Weights of a small image classifier: depths [3, 6, 6], held-out accuracy 100%.
Rows from block 6 of a small image classifier, named by matrix and row number. Rows with one number belong to one neuron. Each number is 128 + 24 x the weight over its row's rms, rounded and kept within 0 to 255. All counts start at 0. Numbers have three digits each.
After each neuron's rows are labels from the 100 images, of 14848, where the neuron reaches its highest value: "strongest on" is what is common among them; "colour at peak" is the nearest of a few named colours to the mean colour under the peak. Only what is clearly more common there than usual is listed. The data: rendered made-up planets.
# fc1: MLP up (model.blocks.6.mlp.fc1.weight, 768x192), inputs 96-191
# fc2: MLP down (model.blocks.6.mlp.fc2.weight, 192x768, transposed), outputs 96-191

fc1.100:119119120089108077117127119124124119153113158180117095144123163127149155126098108113128039075140131115154165091118180156116144144135110141077072129130121132150131117139157135154075148148113128146143128161119094132137169127145138109147188083094140136116152136134132126148082144094143151140
fc2.100:149096128145137122126104127113114149168137089116126126129144135125138114170119096112097135122138144121097088167104159049107106136166123128132141197145157126146121147108100155085116130142152127152094116125109149146153141123106120151154112130138130147087146114134117144123099142123138112126
strongest on: glowing rim; banded gas giant
colour at peak: grey

fc1.365:122126126130164139129122128119125134185136089164124150183132142102108162130085101143115122092166123129117121137141170142095106143160158128095132110127114096120128114131132131129129149156098141130104137137110053126132118111112114117162127102139157142099117121114157114167166124160120141136
fc2.365:169149115094149111119109091184135148132134098149116111111158139089141121123158127123114133124119117120119154121118134068116141172139155144144134178199147140144136131107174144114101092129110125143126124154087133137143145106123121125199116172083121125095094088143145106150087107149110092117
strongest on: ocean world
colour at peak: grey

fc1.412:145104126081096101143143132117132147150134096135169103165155128099116165118123092115136137126113104129078082111159140111134088149144159124128128102148128098152142141117122143099154151129130114171117151139126121074093146127112106129125137099135120122125142128108145108106151156105150153146
fc2.412:183130107130101128149140190167123184101139134118132125167149101115141138093107125110124123107139151107126134123147127134122168136136128096131152114119131149144154117109163147116123122114124109151130139099143128156129130125124120149168113139113159124119098160153129146130094116140119143110
strongest on: crescent
colour at peak: brown; grey

fc1.478:151096110097087091097131138098146112106132142144150118100115137141132072132102117138114150115177161121096048109130157039119116140144142120109123147128134128134112142126138149114138154094125142170147128162119163112120160139077166152106164142157149107152130155119091146132120162089135199136
fc2.478:095119100145131131126106145083127115133153118106144161160125138106132122126157112115106149107117109081155137153108153136126089132176096133108153118108103121120097121112159121165129163116133043084110107114087172135101141111120135143117127119127096128155154163124088150121124142155113142106
strongest on: glowing rim; cratered rock
colour at peak: brown

fc1.404:123074121140134148103133121133175128144135147098110116097173125106121105134099147138102105078172117161128215102113168083135139164098134164106174107167120117156135135134166145142108126156122130127078118131125122140146098118116133138129142062135139141072137132130126127143128134124081143119
fc2.404:117128095126136117127121121147136185140127142135127135136118121117123119145114092103139118133129081114099105150115107058109146150141133146147142179207191124137114144105132127119124121145120134160121103150095127119154139109143111148147105159160129148124145092119176127128124094106144140139
strongest on: desert world
colour at peak: brown; grey

fc1.301:157137141122105164138172147142086162131132137114131149105102130095126160145141120153108132078102103092127090118135057140111129162140134160102131127119152157112154098077143125142166096140132098103091133170157108113141133134100108177102115095116109107152165164161116102129140099112137114115
fc2.301:150107120143157118096091102096135073154157162146152140129087133153163145120118111129123152148137127120104121091152129131170121131115091163092125161138111138103145139129118163167169124156128174136097092128105101124107161160166117144104082143116159091115093155126110107123117156101145104116
strongest on: glowing rim; full; desert world
colour at peak: brown

fc1.500:104098126136156126105126121131140138174144126176134134136174159142123171130097138123122087049156122133126119116121158137125147168092143143108115103115147104144103121137110138130113108163108099139110092143136111124152118139135146145139149046113139116104104154140108108141140168111130144115
fc2.500:138144137110154106121117135151134158141130111135138140142145131097137118129131095105164132123160080102122100157123146092146119167146115132161128198198144136108128156120159127101110125124132170161119095147080133144163141130135120157158109167115118140105117108097152107141102130117146085121
strongest on: cratered rock
colour at peak: grey

fc1.160:150072095107110117099183127123126146113123152092155125124151112094135065139133089155132152062121105106202118099112146121202139106167136152122108144114093147155125117139148124144160142130080129133137155136117143154118159101158114157154122151124117097115133150103152163151072105102151120154
fc2.160:117112156123103063096171138173170117126131102126128168091107111164116168166152090154084110155126097157135109126089126103083166103120119117091087151105115159100138142172149151118127086114136136125146092119166122158119136131098104154138167159126106129160158100116139135126153115098108131120
strongest on: moons: two
colour at peak: brown

fc1.183:145113122154148124133100137132155134094131126124147154156143088164131089118112153135137112164118119106101164151139074155132160133076149089117157146131107154115118127101155123125130141134126071147144099131117132141105119136110125124088111138147121113112110134120097127091125101125121119130
fc2.183:137105112132173135145102155169094131135140092124160109138097150109131132115123117128136103133125109137124142121097139089103129138178183125142140141130128153118143142137124093087156058144125206112101152149144113096126121144163148147104146125135147120107169142122133057163143155099115146131
strongest on: lava world
colour at peak: brown

fc1.702:129155099110164141091132159113113120101110121163138156111165160100151174157131102115128127087162120136124110130154186101109132148108165129132109111146117108109138155089116128174125142139135109136103110121129138133147109116141160162117143094124162095070120140133094149106087105125106097170
fc2.702:109161104138138128138108155171150119169159095160128124121139103124143136088129143136163096141117131114108135165136127135150119126107179093127120202144114167126110134128154151086134151164089154104126103173146142126159158134114144146165129151157146133097130088092144078139088138146110162128
strongest on: desert world
colour at peak: grey; brown

fc1.695:122154131079122123094135121110168097121103134161139119121147159092103109108142089146138120091139122138128199157159106095118116081123118131095101139135123149121154132152125160150120111092156129160116164112125127089091099138124100148130105100129150108122118144106109169109141140103104135154
fc2.695:140159099118158172165081156105150117142147146100119124116110137090107101101152130105110090098096103092111156146104129123130104117153133099113165113149148110116117145123123113073107116134118113128134145127140153124144098100105155156127132131134111107126149105131150096133109161158131166146
strongest on: rings
colour at peak: grey

fc1.343:142096127087086123152102118140150131132113115145122165124159155092139127143142122141108168138172122116140102123078133073136150118123153100140128175132109092159115132129127160119117127125101148122169172139113094078090157115105096108152180122113108128098134140146092140135157098117101167153
fc2.343:105084112132133154142148134125125173133115106123157122127128101087130148150103073129142181135123118088124137111095178145122132155174130143137094117154097122148133157085096102105144163126115081094119115100111138131115103110111124155102099106090121128134144150111087102138110156133118066124
strongest on: glowing rim; full
colour at peak: brown; grey

fc1.649:138133095150105116118126159136176128131089112100162118182139109126110164132103113136082078092167134143118163128137144112117137157120151118145111132131138108151098156137138137158116141109087116151114145137141114133149100094112126116153126095121145102117100174124106130107163110126113142138
fc2.649:116129134133170099126110144117150107160146113113147090149134147111116108178151081127161131137126102134124121154088144096108126128125164144145144179130162136137142115147087136048114097137121141143132123136092138100142166148123136134169107136131132119108122107113162128132055124134126110142
strongest on: full; desert world
colour at peak: brown; grey

fc1.191:141109135080112063143132100104141147126136171162065139174172147143114150102154123096108104148154133111172137088134173124113140139167149108117115164158117096161158137104134119163096170127104163167115168163124099094112138126113131149110175107130107143112130157127105123126123155121152185146
fc2.191:144103108091142127109120130084110189129134106149120104118152109079144148177126114132096177116145091125140090146078156074104099147165102142119128154121155122133144155112165125116156142154098117124114143121098160151134115157111138162154126124092140144105137136122118126122146106144117094105
strongest on: glowing rim
colour at peak: grey

fc1.2:105131108148104074140132089099203141168099145131089147151130129099107129138132131147118151099117114104137186115117119129126119107139143102104145175097108155150131131118148126176127145169062114128145133135155134094096123132102087115106150084164114107161126145116132125106142156151130099109
fc2.2:171131076182134141132123097079102186147141160097083117135160146122111148165114095141137141148097145108111081128141136081114102123119137154141153204169181145146118146131103100134126094106164163123109141122130174128128137119138152131109127147106120117109129094153112152112100122136132129130
strongest on: glowing rim; desert world
colour at peak: brown

fc1.229:179115152120108130121179099118119128161138140123087076132115149102144088106152129147110130174138116086135118135107169083141166124141135143094148130139119125158113163084145121122125147166095158183147147125149098175107097113132176130144176096140140123156097121108138082103122095105145121153
fc2.229:167156116057132103144113116136145137094099104133074079103153122163115118152165107144144098094130104139136147150073093075108166099138103115111123097111130135114108128108115188149121105128104119087179088133123129144143135151143111145144142111107129133166102102150132143122097119151171127114
strongest on: moons: three
colour at peak: grey

fc1.421:115099108143128146106126140102149163139144120143142135118181130125147171136094108131100098051161141162126097138122140123117136159119155135114105109135140148146117115140114139138118124144081093147132107130116125100147121108100156184142132063139158106074099153142091132139147135130133136128
fc2.421:164142118127116113141092150145119134151126128131122125136154145091136120121122078086164144141144110121103128130113141116147132162147149130153147174180142130124145151122146128080126135138162111158112124146095156116142138155161125162152113152122143144096087116103154113153122115131150078137
strongest on: cratered rock
colour at peak: grey

fc1.386:135127125106101117112124113109116115084117165182126106183139109142145111112109158126116133143182109104181149143110159122150109156154093137085115150174104158118073127108138128131106129136143140119133141124170110172140085147146142150162141101109165120147153134139139117112176151118123134115
fc2.386:152122139109137109140093127088118152143153137119130068128124122142120126167165108130165103128137113130121132182094124094097116108149128136121129144142188117112108120110166131098128098141104135125128126125133156129123174177135130167184146108104102130155118131153157106148096116132140112117
strongest on: rings
colour at peak: brown

fc1.627:101139138128118107127133133153129115181164091119147145098120130138127116127121143117102132114139136145151090125175177147097123074086089161116122105074181092141090144117150139131150103090138153151115136152100159102102162105096101109104108113120106105129117121125148112153133143137139115188
fc2.627:097120124128136113125103113146114112098131141110125161167097146121145103106097185117139154110129147090137156112186140113199140164178128144117139120124173116122148103113140101172137147155116128139119125143115092138139095110150119125139116108138136116113118167103109110126148149138151135123
strongest on: moons: three
colour at peak: brown